config = dict(
    crop_scale_min=1,
    targets=['creature'],
    init='torch_default',
    learning_rate=0.0098,
    gradient_centralization=True,
)
Rows from block 2, named by matrix and row number. Each number is 50 + 12 x the weight over its row's rms, rounded and kept within 0 to 99. All counts start at 0.
# c30: last pointwise conv (model.blocks.2.c3.0.weight, 240x240x1x1), inputs 80-159
c30.44:47 53 47 56 58 50 45 44 52 55 44 76 40 45 39 46 64 55 50 53 35 51 55 64 53 56 80 38 50 36 56 32 41 65 50 58 48 45 46 52 99 42 41 59 70 65 53 76 19 41 57 51 41 43 67 58 56 46 75 45 49 44 35 43 41 36 80 47 40 38 35 51 50 50 42 35 55 31 44 49
c30.45:56 49 38 44 45 48 73 35 37 53 45 54 68 58 72 50 39 50 59 55 48 40 56 43 52 34 55 37 57 33 63 59 43 52 50 81 47 48 54 85 33 31 58 45 28 49 68 44 52 55 40 55 68 73 34 76 53 55 34 46 65 66 29 37 52 54 46 43 55 81 70 54 67 47 62 77 24 55 38 61
c30.46:38 68 37 63 42 76 71 64 59 59 57 42 59 57 64 76 55 38 44 59 59 38 20 31 64 46 38 66 49 56 61 62 62 45 35 38 73 53 32 69 52 60 51 42 50 83 48 36 49 61 69 37 58 78 47 46 41 59 61 36 49 53 33 52 60 66 36 28 51 35 35 50 60 29 38 49 64 60 41 49
c30.47:42 34 47 24 54 65 44 57 46 29 63 15 60 70 43 41 27 46 26 71 57 56 49 54 44 27 46 40 54 35 61 56 44 66 47 50 49 52 55 48 51 44 45 35 71 28 43 49 57 45 57 60 64 43 42 48 45 51 55 43 63 52 63 24 64 51 38 71 65 47 53 23 44 62 54 72 49 45 54 41
c30.48:49 44 17 45 42 54 54 49 36 56 47 62 60 38 52 58 68 53 64 53 57 72 41 56 36 47 47 55 69 56 39 45 64 41 72 74 39 30 52 74 72 59 66 69 67 49 54 70 46 52 31 25 55 57 43 52 61 48 29 46 49 59 34 41 48 44 60 47 61 35 40 47 42 30 37 50 48 51 48 39
c30.49:53 45 48 57 47 29 48 40 45 45 51 34 63 81 71 34 51 67 84 53 43 48 43 46 46 63 71 50 41 36 51 65 50 62 39 42 55 56 37 69 55 45 31 49 70 37 50 48 27 22 31 55 65 39 65 53 48 60 46 23 42 70 54 55 42 45 60 65 44 58 46 52 46 39 59 54 57 59 59 16
c30.50:42 51 59 49 44 42 53 45 37 38 40 64 53 28 45 43 39 60 38 46 56 40 57 42 58 43 39 49 49 40 61 49 48 46 65 33 31 47 67 40 63 59 46 59 59 59 73 40 55 90 45 40 41 45 37 42 55 48 41 40 48 53 21 50 62 45 71 65 43 41 39 58 22 57 74 56 58 49 51 57
c30.51:44 53 47 39 44 38 54 46 58 52 46 55 61 50 36 49 52 32 54 59 64 50 46 44 59 54 38 42 33 39 46 39 27 45 63 53 52 82 29 57 63 54 42 75 61 37 45 39 51 40 48 25 48 40 51 24 60 55 43 42 42 48 73 72 41 71 33 60 59 36 44 38 36 37 53 73 51 39 56 55
c30.52:56 62 65 72 48 53 63 56 38 51 52 41 40 37 46 58 35 53 55 54 43 58 53 42 57 29 71 72 71 50 80 45 33 50 29 55 37 36 67 52 43 34 79 32 45 46 39 40 46 56 48 51 64 43 58 50 44 38 66 59 39 42 35 34 53 32 37 40 62 63 24 56 28 57 48 43 62 39 47 44
c30.53:66 25 59 64 57 53 68 68 14 37 45 42 47 50 56 50 47 24 50 51 47 38 60 55 49 42 40 41 46 48 37 41 37 47 49 50 56 56 56 35 50 47 28 40 54 28 51 45 45 45 50 50 50 70 47 32 49 44 59 56 54 42 45 31 47 43 36 59 55 30 48 53 54 52 26 49 44 70 79 56
c30.54:44 41 59 42 60 73 63 42 57 52 26 54 55 53 51 67 42 55 66 79 53 52 42 64 66 47 33 55 60 50 43 34 43 51 48 69 58 55 44 52 40 57 69 46 44 66 61 80 60 49 63 40 49 47 38 51 47 78 60 45 73 76 61 60 67 33 62 17 49 60 41 37 59 75 26 54 67 63 37 71
c30.55:63 66 66 42 54 68 68 51 46 66 62 40 31 54 38 23 60 54 51 34 35 47 53 32 57 67 43 53 78 43 48 51 43 65 48 51 29 54 45 52 39 49 34 55 48 56 63 39 29 46 61 52 63 37 64 62 60 47 62 58 49 41 41 40 48 34 48 36 30 51 47 66 68 67 57 29 55 39 36 37
c30.56:55 58 58 60 38 57 44 53 73 55 41 47 48 57 91 62 48 52 52 44 47 58 65 47 36 42 52 60 48 37 34 76 59 43 22 38 66 56 51 34 39 33 44 38 26 29 58 66 79 44 36 61 37 61 58 27 47 31 51 43 41 36 50 60 54 41 87 84 59 48 47 34 46 60 58 63 72 56 68 45
c30.57:47 34 41 68 60 37 31 43 56 48 18 46 39 75 68 64 38 69 82 38 60 36 37 46 51 64 62 52 37 59 57 47 46 47 35 55 67 39 53 42 34 54 43 38 41 47 29 21 59 53 61 35 50 52 46 68 46 51 37 55 51 49 52 57 62 53 64 36 46 46 53 61 42 55 80 69 32 44 39 33
c30.58:44 47 42 59 64 39 68 53 40 61 69 39 48 56 44 63 62 44 55 43 52 73 57 46 25 50 78 46 46 71 78 76 52 48 66 53 45 66 44 54 42 45 33 44 67 27 24 59 87 32 64 31 68 71 59 55 67 44 44 42 59 24 27 46 49 52 63 47 41 59 55 47 44 64 47 47 59 58 53 60
c30.59:47 30 79 35 46 37 48 21 82 32 55 30 67 75 70 48 38 42 59 57 68 67 53 62 56 48 49 48 39 37 59 65 44 68 46 46 41 50 44 62 48 60 30 40 51 59 61 51 39 60 54 50 67 76 33 42 45 47 54 60 47 50 50 39 46 40 09 34 47 70 37 66 58 48 33 58 41 47 62 56
c30.60:58 31 68 61 36 49 39 60 44 48 36 33 43 55 58 63 45 64 58 42 81 55 61 59 76 61 53 80 38 48 31 50 49 11 55 48 63 47 50 35 56 39 53 61 58 75 41 46 48 31 45 48 38 62 44 64 72 51 45 44 45 32 49 24 51 40 73 44 49 67 45 46 46 55 49 70 60 33 38 37
c30.61:57 54 49 39 71 42 45 43 45 37 62 41 24 57 53 31 55 66 68 53 54 31 58 58 45 61 51 55 47 53 47 46 49 49 43 60 40 80 43 42 53 54 73 46 63 45 67 56 29 31 69 87 23 44 48 59 55 50 55 52 47 42 30 34 46 27 51 53 87 55 49 62 45 38 65 44 70 57 86 44
c30.62:11 54 23 59 64 32 45 67 60 72 31 64 43 41 49 47 66 47 65 52 55 51 30 60 45 63 58 50 54 41 44 71 52 34 54 45 76 35 41 56 31 38 33 39 59 31 44 50 39 46 46 55 43 59 53 59 52 26 61 79 38 64 35 46 49 58 47 42 58 64 43 69 47 38 31 54 65 34 44 54
c30.63:37 77 59 45 37 72 71 47 39 33 42 35 43 67 56 56 47 52 40 66 67 56 68 50 58 73 45 43 58 35 40 46 38 54 61 61 66 54 47 45 47 40 54 31 50 43 55 70 66 40 65 22 56 43 42 54 41 60 73 49 55 60 55 63 55 41 50 64 51 62 45 76 44 43 55 54 67 73 79 53
c30.64:55 50 34 46 36 36 25 46 44 51 58 27 52 46 68 69 50 57 57 54 54 54 20 73 49 53 38 31 60 51 49 73 62 45 57 70 46 66 68 30 89 64 30 54 32 50 53 50 39 66 45 61 48 32 33 75 45 30 57 46 49 39 54 26 34 32 50 86 28 46 52 44 75 55 73 61 62 43 30 33
c30.65:46 57 43 32 30 66 33 50 29 50 60 42 57 45 49 53 36 31 53 30 52 30 71 61 71 69 58 36 77 47 67 36 50 57 40 73 50 42 54 42 58 46 42 44 70 59 61 45 53 43 64 43 64 44 59 40 31 56 47 68 63 45 42 42 52 31 43 48 61 42 40 35 38 28 73 36 46 63 51 69
c30.66:45 54 59 53 33 75 61 41 45 64 54 47 49 33 62 39 40 39 64 62 30 40 56 49 53 41 34 49 51 36 36 57 46 54 52 41 39 40 47 75 35 18 48 52 51 26 56 50 40 60 75 72 41 54 50 77 61 35 31 26 39 26 34 53 43 28 51 63 60 61 35 41 50 48 47 43 44 80 28 64
c30.67:60 16 42 33 32 47 33 46 60 65 23 49 45 46 46 51 49 52 16 58 59 34 47 50 48 51 55 65 41 34 39 47 32 70 47 62 37 60 36 47 42 48 56 58 71 53 75 69 59 59 36 77 54 61 55 76 40 57 46 29 67 74 24 33 53 47 63 44 57 46 44 57 54 66 40 46 54 64 43 50
c30.68:60 71 54 69 53 45 51 49 48 57 55 48 33 67 60 55 57 54 59 48 46 49 32 46 47 65 26 45 62 42 45 65 59 46 57 40 54 65 39 72 42 27 64 43 43 25 53 57 52 49 47 57 73 58 45 54 21 34 43 58 52 49 50 68 55 67 37 36 71 53 48 63 51 53 45 37 42 35 62 35
c30.69:54 32 53 44 69 33 41 59 41 40 33 46 45 22 58 29 53 27 61 35 46 36 61 52 21 40 41 58 58 45 38 70 48 58 67 53 56 77 52 45 62 51 53 59 29 49 27 58 51 51 59 36 35 41 45 50 66 68 52 57 44 50 60 40 46 70 52 53 33 52 31 55 49 49 18 49 75 53 48 32
c30.70:55 50 45 34 51 29 39 53 54 43 34 53 43 38 43 38 46 61 65 40 59 51 59 42 61 39 54 46 64 33 46 40 70 44 62 44 44 47 69 28 20 50 56 50 39 44 58 71 57 48 50 53 63 62 55 67 50 46 43 38 65 56 61 81 54 36 64 60 50 40 56 27 32 58 56 80 74 49 45 39
c30.71:34 31 39 48 38 46 48 62 61 45 60 55 46 53 63 52 60 60 45 36 51 64 65 52 39 67 61 45 10 69 74 80 36 48 58 35 28 57 70 51 41 53 52 33 65 54 51 69 56 53 64 85 40 44 53 50 56 42 53 70 55 40 48 36 44 46 65 44 36 52 64 55 54 53 57 50 49 61 50 64
c30.72:33 57 62 38 37 55 46 67 62 49 39 40 48 31 72 52 53 62 69 36 54 64 35 47 18 47 31 58 71 33 44 51 66 66 55 44 57 72 48 58 39 46 75 55 62 38 48 49 53 77 71 41 61 25 39 45 70 38 53 51 49 47 49 26 47 45 41 58 55 50 47 27 37 36 55 51 34 41 31 50
c30.73:46 65 26 37 42 38 44 97 46 39 48 63 49 51 32 35 41 57 34 46 53 49 52 69 68 37 52 28 43 45 51 48 46 60 59 54 37 45 38 47 68 75 50 47 56 58 54 69 52 54 52 39 54 18 26 42 49 43 48 42 59 62 50 59 45 40 27 53 44 61 44 54 43 60 70 63 49 33 50 29
c30.74:45 35 75 75 38 68 54 41 56 53 71 51 56 35 36 74 29 68 35 32 57 54 50 48 56 50 47 64 37 42 70 58 41 61 39 58 49 48 52 56 66 46 38 33 47 39 34 31 46 51 44 54 36 50 40 53 36 69 49 32 70 41 69 56 41 56 55 46 43 56 30 54 40 57 49 96 37 72 56 41
c30.75:47 52 55 58 49 51 51 59 34 58 76 99 29 64 45 46 47 58 50 28 42 46 38 55 51 48 53 36 44 41 67 49 59 58 39 61 55 62 53 49 50 34 20 31 50 37 57 53 41 57 52 52 40 55 32 35 57 70 53 46 36 52 44 72 56 38 54 49 67 44 36 60 61 47 59 53 78 58 20 84
c30.76:49 46 71 37 53 66 60 40 38 45 40 51 57 25 17 60 51 59 61 29 59 30 53 58 40 40 37 51 52 41 45 42 41 59 59 34 67 59 57 39 51 77 57 60 38 58 40 76 72 57 59 43 35 55 32 55 60 53 42 25 56 41 41 56 59 49 58 45 47 41 44 66 51 79 75 47 52 34 55 39
c30.77:52 49 58 53 49 41 59 42 56 43 58 57 38 35 45 57 55 49 53 53 59 66 67 44 52 32 54 60 61 50 42 69 56 51 62 68 51 29 34 31 72 35 47 48 54 41 43 70 60 33 50 50 46 49 44 45 63 67 64 39 27 50 44 33 54 49 42 54 61 49 30 60 60 51 29 47 64 35 44 49
c30.78:55 27 55 57 49 45 35 38 29 52 31 60 54 47 46 60 37 50 67 41 47 62 46 50 41 53 56 42 53 41 55 54 28 39 58 31 38 46 52 53 29 28 58 51 39 50 51 42 42 45 54 36 57 73 30 38 39 56 48 44 50 43 70 59 41 48 42 44 47 42 55 70 60 60 43 49 56 17 45 75
c30.79:37 42 43 51 46 58 51 69 56 56 37 50 52 57 43 51 47 79 37 60 28 58 52 45 41 78 56 33 48 46 43 66 42 43 28 57 37 45 39 49 39 42 53 51 33 58 29 48 42 47 24 33 56 54 57 47 39 68 27 48 53 49 45 33 63 57 82 52 52 48 48 63 61 34 55 58 38 44 65 42
c30.80:41 38 69 68 39 56 61 40 43 45 49 52 55 59 56 68 53 53 56 42 65 88 31 48 56 48 59 54 44 46 27 46 60 28 33 62 53 51 37 47 37 45 50 39 61 54 45 66 59 32 35 51 38 50 41 41 46 77 37 55 30 45 51 38 47 51 65 49 48 28 63 54 41 64 55 42 37 47 50 39
c30.81:59 66 37 35 48 36 38 36 41 47 71 32 39 56 66 57 39 47 48 57 48 49 65 57 38 49 63 51 37 78 55 57 66 54 53 65 40 58 68 39 39 29 48 72 61 34 45 47 52 46 55 51 62 41 53 54 71 56 59 49 81 16 29 38 50 47 64 49 46 40 47 41 37 37 48 44 75 45 50 56
c30.82:45 84 69 70 37 24 51 37 47 73 34 42 38 77 60 62 44 59 46 43 33 40 47 36 47 52 33 73 62 49 29 51 42 49 72 59 20 50 46 81 45 62 44 27 41 47 64 44 49 62 63 48 75 43 57 50 68 80 62 59 43 69 80 46 51 42 44 40 51 59 56 52 75 44 63 39 58 53 40 43
c30.83:50 50 73 48 36 47 28 49 36 66 54 42 52 58 72 65 49 60 35 41 42 45 49 67 29 50 49 46 47 51 46 48 41 54 57 54 37 62 70 81 36 51 32 55 29 69 54 33 64 53 67 46 59 50 50 83 38 50 66 40 50 50 47 33 46 40 60 55 78 60 53 65 59 30 38 41 66 51 73 55
c30.84:65 49 55 47 55 37 43 70 31 46 36 83 50 36 52 33 41 47 45 47 45 31 57 59 56 33 47 46 52 56 41 66 61 56 48 63 43 54 47 61 31 96 54 50 47 22 52 65 67 48 56 26 35 36 58 62 60 76 31 55 51 77 52 69 50 39 55 41 57 48 43 49 42 48 55 56 57 66 59 49
c30.85:66 58 44 48 45 83 59 52 32 44 66 35 61 63 74 57 57 55 45 57 22 52 76 71 56 54 35 42 40 53 57 75 52 53 58 39 51 65 69 36 47 42 46 95 63 54 61 23 40 60 38 52 50 37 50 33 50 31 46 49 51 59 58 48 55 34 43 52 52 44 31 39 72 43 16 38 39 48 59 41
c30.86:66 52 50 55 64 46 75 50 59 53 65 45 19 67 36 46 46 48 53 44 44 41 30 51 48 44 41 60 45 37 46 49 46 32 54 55 38 45 33 47 48 63 38 38 58 56 39 54 43 39 52 50 69 57 42 55 45 52 75 52 53 52 66 49 30 44 55 67 49 65 44 52 56 42 69 53 28 51 36 51
c30.87:55 58 32 74 48 49 43 60 53 38 50 38 58 49 64 28 48 40 54 47 39 25 44 62 67 27 92 48 39 56 50 53 45 59 54 74 38 50 63 39 44 63 61 40 35 60 44 42 54 52 56 49 45 57 61 37 47 47 32 53 29 53 45 50 54 18 63 60 55 48 53 42 36 65 53 52 36 42 38 40
c30.88:34 58 64 59 32 63 62 43 56 76 62 61 49 39 80 46 47 54 30 52 41 58 46 30 60 47 46 44 65 43 71 45 56 66 43 43 56 42 49 67 47 50 69 43 35 42 32 44 44 73 54 35 49 68 24 73 26 66 39 48 52 55 42 49 50 34 58 65 53 73 47 45 71 58 43 54 57 24 38 37
c30.89:54 52 35 62 26 37 38 33 35 27 59 48 46 52 44 34 56 33 61 62 39 61 45 43 39 55 48 48 40 53 54 41 53 60 42 50 66 52 62 71 50 47 39 46 60 52 60 51 71 57 69 55 45 71 49 38 46 49 43 54 45 63 58 49 69 43 34 52 61 55 44 45 46 62 33 47 82 60 76 65
c30.90:20 33 43 66 58 58 57 67 56 57 58 57 35 52 36 36 57 45 56 52 71 38 69 51 31 62 50 35 42 53 54 47 53 49 44 55 52 48 43 52 43 44 48 45 45 59 54 36 50 44 54 52 60 56 32 54 42 44 64 54 35 20 47 52 44 52 37 54 46 69 53 52 31 31 51 48 49 70 69 69
c30.91:53 54 32 52 61 28 62 30 41 42 37 47 41 58 47 46 58 46 46 44 42 42 59 52 42 63 81 53 69 57 45 57 45 55 59 48 34 71 55 25 52 59 30 56 54 38 49 63 54 40 69 52 34 57 47 66 38 28 49 62 44 52 78 44 32 58 37 18 54 40 53 51 47 37 43 60 51 65 50 35
c30.92:56 52 64 41 57 64 55 57 56 60 82 43 50 65 48 73 51 42 45 52 66 51 41 31 43 61 43 45 51 41 55 19 36 49 51 35 38 50 34 36 56 49 47 41 57 69 45 46 43 36 40 77 61 45 40 49 54 38 44 20 75 50 49 47 40 38 65 52 39 53 38 54 46 59 56 61 76 37 63 54
c30.93:38 48 29 44 73 51 43 49 35 49 66 56 52 52 59 38 42 47 46 48 54 52 35 40 63 55 55 55 55 64 64 42 54 69 40 47 50 59 51 48 39 59 71 38 44 35 75 67 59 63 58 54 45 48 84 43 72 50 52 57 41 62 50 75 53 58 44 60 32 53 65 46 52 48 45 82 55 59 36 44
c30.94:54 32 54 53 49 32 61 55 48 50 48 81 46 45 46 62 30 45 60 63 43 58 45 67 67 44 37 52 69 58 39 42 42 42 31 41 34 70 79 38 42 50 54 49 17 58 49 51 59 66 53 47 44 27 77 36 55 32 62 62 39 67 79 62 39 53 52 67 57 63 49 57 46 21 65 52 37 55 58 43
c30.95:56 48 42 54 42 53 40 50 26 53 59 49 43 45 47 66 50 61 40 37 59 26 60 51 51 61 50 20 43 54 31 46 55 51 56 57 51 58 33 51 66 40 59 52 65 34 48 73 60 44 80 52 65 49 61 88 53 49 52 63 67 57 50 35 44 50 66 63 59 62 49 32 49 64 40 58 54 67 53 40
c30.96:36 72 60 51 44 48 60 68 21 61 47 37 61 51 60 59 39 52 40 44 46 63 72 36 71 53 54 50 48 62 53 58 50 53 65 40 67 43 43 47 52 61 45 58 48 43 30 42 59 49 45 51 48 50 52 25 33 45 58 54 43 65 47 51 62 69 69 54 56 52 22 73 49 37 61 82 74 51 48 66
c30.97:61 34 74 47 71 32 44 32 76 62 53 36 41 56 49 76 56 31 54 55 46 39 51 70 56 32 51 57 29 56 27 38 68 66 45 31 61 56 67 52 42 31 36 54 53 66 45 41 37 42 40 65 72 67 59 63 35 67 58 22 51 32 46 42 64 54 43 41 57 52 52 47 58 50 23 41 59 49 41 64
c30.98:27 60 56 45 44 53 97 25 39 44 73 39 53 46 47 55 59 63 42 42 37 37 47 37 56 60 52 42 53 39 60 73 37 53 48 63 38 39 25 57 32 40 51 42 43 59 37 61 47 56 58 47 69 38 33 55 45 50 44 43 34 53 60 44 59 44 63 50 55 78 41 44 39 29 42 45 50 64 69 61
c30.99:50 49 47 46 55 39 49 31 42 64 57 47 32 23 42 49 32 37 71 64 53 56 59 43 54 50 40 44 57 69 68 56 37 63 44 55 35 69 83 61 61 25 61 46 55 70 37 44 48 59 38 47 69 69 66 63 55 44 65 45 47 51 56 57 34 48 58 45 69 36 35 31 55 71 86 53 61 61 50 39
c30.100:49 82 47 60 54 58 64 46 43 73 42 31 63 60 64 45 51 42 54 33 49 34 83 28 58 68 40 65 63 43 44 50 53 56 42 40 72 40 61 52 46 42 57 80 55 73 53 46 64 48 46 70 44 53 52 65 49 48 46 81 36 43 52 43 30 38 71 44 56 64 47 44 65 43 57 51 20 37 51 50
c30.101:59 49 65 55 61 48 44 52 32 50 28 51 59 28 56 52 50 40 50 32 37 43 37 59 56 69 55 48 35 53 68 45 21 86 34 53 74 36 17 53 28 45 48 78 48 60 29 55 44 56 50 49 53 47 82 63 65 46 50 39 43 58 44 54 63 47 78 58 53 43 52 42 38 46 59 50 53 53 61 26
c30.102:43 42 34 48 75 52 43 28 50 55 51 64 62 48 58 61 58 57 61 47 54 41 50 43 45 44 41 49 87 59 49 14 73 47 49 25 50 46 50 49 48 32 51 49 29 45 43 51 47 43 57 44 50 65 44 54 48 43 06 46 63 60 60 44 55 53 45 50 37 64 58 45 53 40 52 36 53 50 54 38
c30.103:50 40 62 60 63 53 68 62 69 51 48 56 40 48 37 53 49 60 41 58 45 42 55 55 47 57 40 59 36 35 37 24 49 57 43 58 59 44 83 42 32 49 51 55 24 37 51 32 13 62 50 39 40 44 61 40 36 70 34 50 58 46 87 56 47 63 56 40 43 40 56 30 50 58 55 51 75 65 55 53
c30.104:40 56 45 44 62 53 55 52 72 37 54 41 46 61 25 51 32 32 39 41 66 32 66 41 61 69 40 51 50 42 55 43 29 66 71 24 39 43 31 36 44 40 61 31 44 64 41 43 53 51 45 48 59 29 43 50 53 83 52 56 67 45 31 55 41 36 39 45 52 60 53 43 58 60 43 57 56 58 60 61
c30.105:42 41 51 46 48 68 54 49 50 60 63 53 51 52 30 51 39 44 58 66 55 36 46 19 54 47 32 45 68 60 40 68 62 49 56 31 47 60 70 48 54 13 38 53 49 64 39 42 39 75 56 35 49 60 42 36 72 54 54 71 70 48 60 60 29 30 33 63 45 88 37 47 55 48 54 87 40 66 63 31
c30.106:83 50 75 45 51 46 49 40 64 74 47 44 48 50 52 26 32 40 64 76 81 62 42 39 52 83 57 41 43 27 50 49 46 52 66 59 51 76 43 51 82 37 39 41 56 50 48 65 49 44 35 59 62 34 48 68 56 51 45 55 54 70 47 49 38 37 48 40 47 43 71 66 55 72 46 60 44 46 62 36
c30.107:31 38 42 44 58 43 35 61 62 50 40 47 45 49 56 52 55 20 54 35 22 64 47 52 57 61 52 48 66 53 56 41 52 41 45 47 62 32 49 32 44 56 54 37 74 59 61 74 64 55 46 49 49 41 56 42 29 35 35 61 35 34 46 61 79 67 69 64 79 54 45 61 58 66 54 62 53 36 57 42
c30.108:45 53 63 53 26 59 48 55 46 46 39 30 48 45 40 46 38 74 52 49 54 48 64 65 48 58 43 48 58 49 47 45 51 43 57 52 53 58 47 65 66 42 37 48 51 35 38 39 69 55 55 41 51 46 32 30 63 67 44 45 45 50 28 50 98 50 29 59 78 41 55 57 42 36 44 63 70 66 66 74
c30.109:39 42 49 51 66 57 45 49 54 40 60 45 61 49 44 35 44 31 49 57 70 55 57 69 82 60 41 37 53 59 53 39 58 32 60 48 35 71 28 37 44 63 60 61 62 41 46 58 45 50 72 49 56 48 44 66 56 53 52 26 46 27 64 49 63 52 56 29 32 44 55 64 54 38 47 57 37 42 28 38
c30.110:62 51 53 43 61 53 46 29 27 38 43 74 47 47 21 18 53 34 64 61 59 59 26 54 30 59 55 67 65 85 33 75 44 52 50 60 44 41 46 52 53 58 40 48 64 49 50 35 49 48 69 48 67 76 64 58 56 47 41 61 69 30 60 68 52 22 52 45 52 62 57 46 44 47 61 51 36 51 66 43
c30.111:45 40 46 38 57 43 41 53 66 78 42 15 94 48 51 43 50 64 40 38 51 52 43 74 48 26 38 36 51 40 32 76 37 46 34 49 32 53 47 42 39 40 51 64 56 46 75 45 58 61 50 59 47 71 61 40 41 30 62 50 64 59 49 42 42 38 43 58 33 65 49 22 38 52 60 35 73 55 38 80
c30.112:41 58 64 70 49 57 53 57 54 53 44 60 45 52 47 40 61 33 60 58 51 39 72 55 61 27 81 59 47 68 42 64 60 41 30 53 37 56 34 41 27 47 59 53 39 71 76 68 35 49 53 33 46 58 53 55 52 38 38 68 61 34 35 53 48 43 38 49 55 42 69 40 50 48 50 18 44 34 35 34
c30.113:49 40 48 32 68 47 56 68 87 55 55 35 67 46 51 43 51 38 36 46 49 59 72 73 64 58 51 44 48 50 76 53 51 38 45 51 42 62 50 61 63 61 52 47 37 55 39 37 45 93 78 46 59 34 39 42 37 48 60 42 51 57 48 62 58 52 29 45 34 38 54 59 56 66 53 61 67 46 39 49
c30.114:36 51 41 73 49 62 53 54 55 50 44 31 35 44 48 55 53 55 46 53 59 35 67 65 24 51 53 57 45 69 59 46 24 54 47 57 61 61 49 46 58 57 58 66 57 46 54 49 62 39 50 59 40 35 58 49 51 49 49 51 44 44 60 63 43 54 35 78 31 64 52 43 48 43 56 43 38 49 78 67
c30.115:43 43 49 68 54 42 45 57 58 51 48 52 48 41 79 71 52 49 41 46 36 47 57 45 51 30 53 56 63 77 51 43 49 81 48 33 52 44 41 61 47 38 46 43 71 47 38 67 47 74 42 53 52 46 18 52 45 43 40 53 29 57 73 64 59 70 17 38 61 46 44 61 51 38 47 52 40 33 77 46
c30.116:50 58 40 37 55 34 58 60 27 60 26 35 63 51 49 53 60 47 25 38 48 47 53 47 70 52 72 47 57 58 40 28 70 79 44 45 48 41 67 56 75 43 33 55 64 55 46 61 48 65 42 46 45 51 42 25 60 72 55 40 38 46 60 50 39 36 51 34 39 42 29 54 30 69 43 39 39 62 35 43
c30.117:63 52 64 57 61 47 57 43 76 47 44 19 61 60 39 55 48 95 64 74 60 77 34 32 39 47 49 42 43 55 52 46 46 48 42 48 39 52 30 49 54 45 44 65 44 26 67 39 53 71 40 69 55 41 46 58 61 60 58 37 42 66 46 44 47 45 79 56 61 59 66 49 62 59 45 60 46 37 39 50
c30.118:43 46 41 67 44 76 15 52 51 51 64 30 40 51 59 41 49 41 55 45 45 51 46 73 46 51 66 47 55 55 58 39 63 43 68 37 74 39 46 53 60 60 55 55 54 22 60 57 56 34 54 48 39 57 45 29 56 48 43 45 47 42 49 63 24 39 36 51 43 23 57 35 70 67 35 34 43 55 62 27
c30.119:74 41 34 73 61 26 44 52 44 53 48 60 56 63 46 41 53 40 62 70 39 57 21 45 46 35 41 58 43 44 52 70 42 62 36 59 56 44 24 50 56 35 63 52 74 34 61 76 44 46 47 64 58 65 50 60 37 52 44 56 19 25 45 73 52 58 46 61 84 61 37 52 50 48 47 48 46 35 51 75
c30.120:25 47 76 56 61 70 45 35 66 49 42 57 61 49 71 35 68 41 38 51 72 54 37 78 51 62 71 44 61 60 51 54 36 54 44 33 81 50 31 68 49 56 44 63 49 39 33 44 43 60 86 53 57 49 56 60 47 58 70 41 31 62 58 38 54 54 50 44 41 58 62 33 54 33 52 56 63 54 48 64
c30.121:38 24 66 46 51 51 67 57 44 24 43 48 67 51 66 53 39 67 60 40 42 46 52 68 59 52 47 71 44 33 44 40 55 32 57 55 48 54 34 50 42 46 65 82 59 56 82 31 55 75 53 36 47 48 63 43 41 67 54 52 44 46 44 58 37 40 55 64 53 90 54 70 53 40 08 42 58 61 40 40
c30.122:35 37 34 71 33 47 44 51 57 59 57 43 48 50 39 52 55 62 61 45 70 51 65 68 30 52 58 50 45 51 56 68 50 44 43 28 48 49 42 55 56 36 66 61 61 57 38 44 53 36 56 53 50 24 56 44 59 70 28 32 60 59 56 54 42 54 45 52 50 42 55 56 46 43 47 89 64 43 32 42
c30.123:64 34 35 54 46 43 52 37 61 73 69 20 57 42 62 34 42 25 29 60 51 35 44 55 57 70 58 59 56 73 64 40 49 57 70 77 35 22 42 61 66 31 47 55 44 44 48 39 37 55 39 42 44 46 35 52 48 48 54 61 78 35 47 71 55 58 52 56 34 29 50 63 55 30 69 55 58 65 65 51
c30.124:50 39 47 52 49 49 70 80 28 44 42 48 61 64 61 40 46 52 60 44 37 33 50 61 42 59 62 50 53 56 71 42 53 25 56 41 32 46 46 56 60 55 46 41 34 47 46 75 67 51 31 41 57 41 53 48 47 55 38 48 54 51 54 40 50 58 52 73 61 46 63 64 32 55 28 31 52 57 49 45
c30.125:69 47 45 20 37 52 56 66 40 41 53 58 47 46 37 53 54 61 58 52 38 79 40 43 41 48 53 72 40 43 49 53 58 58 42 60 47 39 56 55 51 43 52 44 45 35 30 35 78 50 32 23 49 38 21 44 47 36 61 50 34 65 54 55 75 54 83 35 49 45 23 48 51 51 58 59 61 33 53 38
c30.126:69 67 46 48 49 66 56 71 49 39 65 65 54 50 47 54 62 50 36 53 51 22 48 51 37 70 29 44 18 38 47 38 48 49 49 37 60 28 50 63 64 57 20 31 42 45 44 54 72 53 54 51 44 51 35 21 31 46 62 35 59 44 51 53 74 33 39 53 66 38 61 53 48 54 45 73 80 33 72 50
c30.127:41 59 51 63 50 78 79 50 66 65 39 50 36 52 51 49 64 44 48 53 47 47 38 54 50 47 63 52 48 38 48 47 53 60 40 47 36 58 47 40 50 54 69 64 57 60 46 30 53 40 56 44 72 30 51 59 23 27 30 43 68 60 48 39 35 55 66 59 55 56 76 45 44 45 75 31 45 41 50 57
c30.128:50 63 68 51 48 54 63 54 45 56 73 51 60 41 50 53 51 61 54 86 42 39 56 44 19 59 47 29 27 66 47 49 51 53 49 51 60 67 51 39 39 41 65 56 62 58 61 66 38 60 41 51 45 73 37 75 74 39 42 46 57 36 23 37 53 37 50 52 28 71 41 45 63 58 53 55 59 55 39 39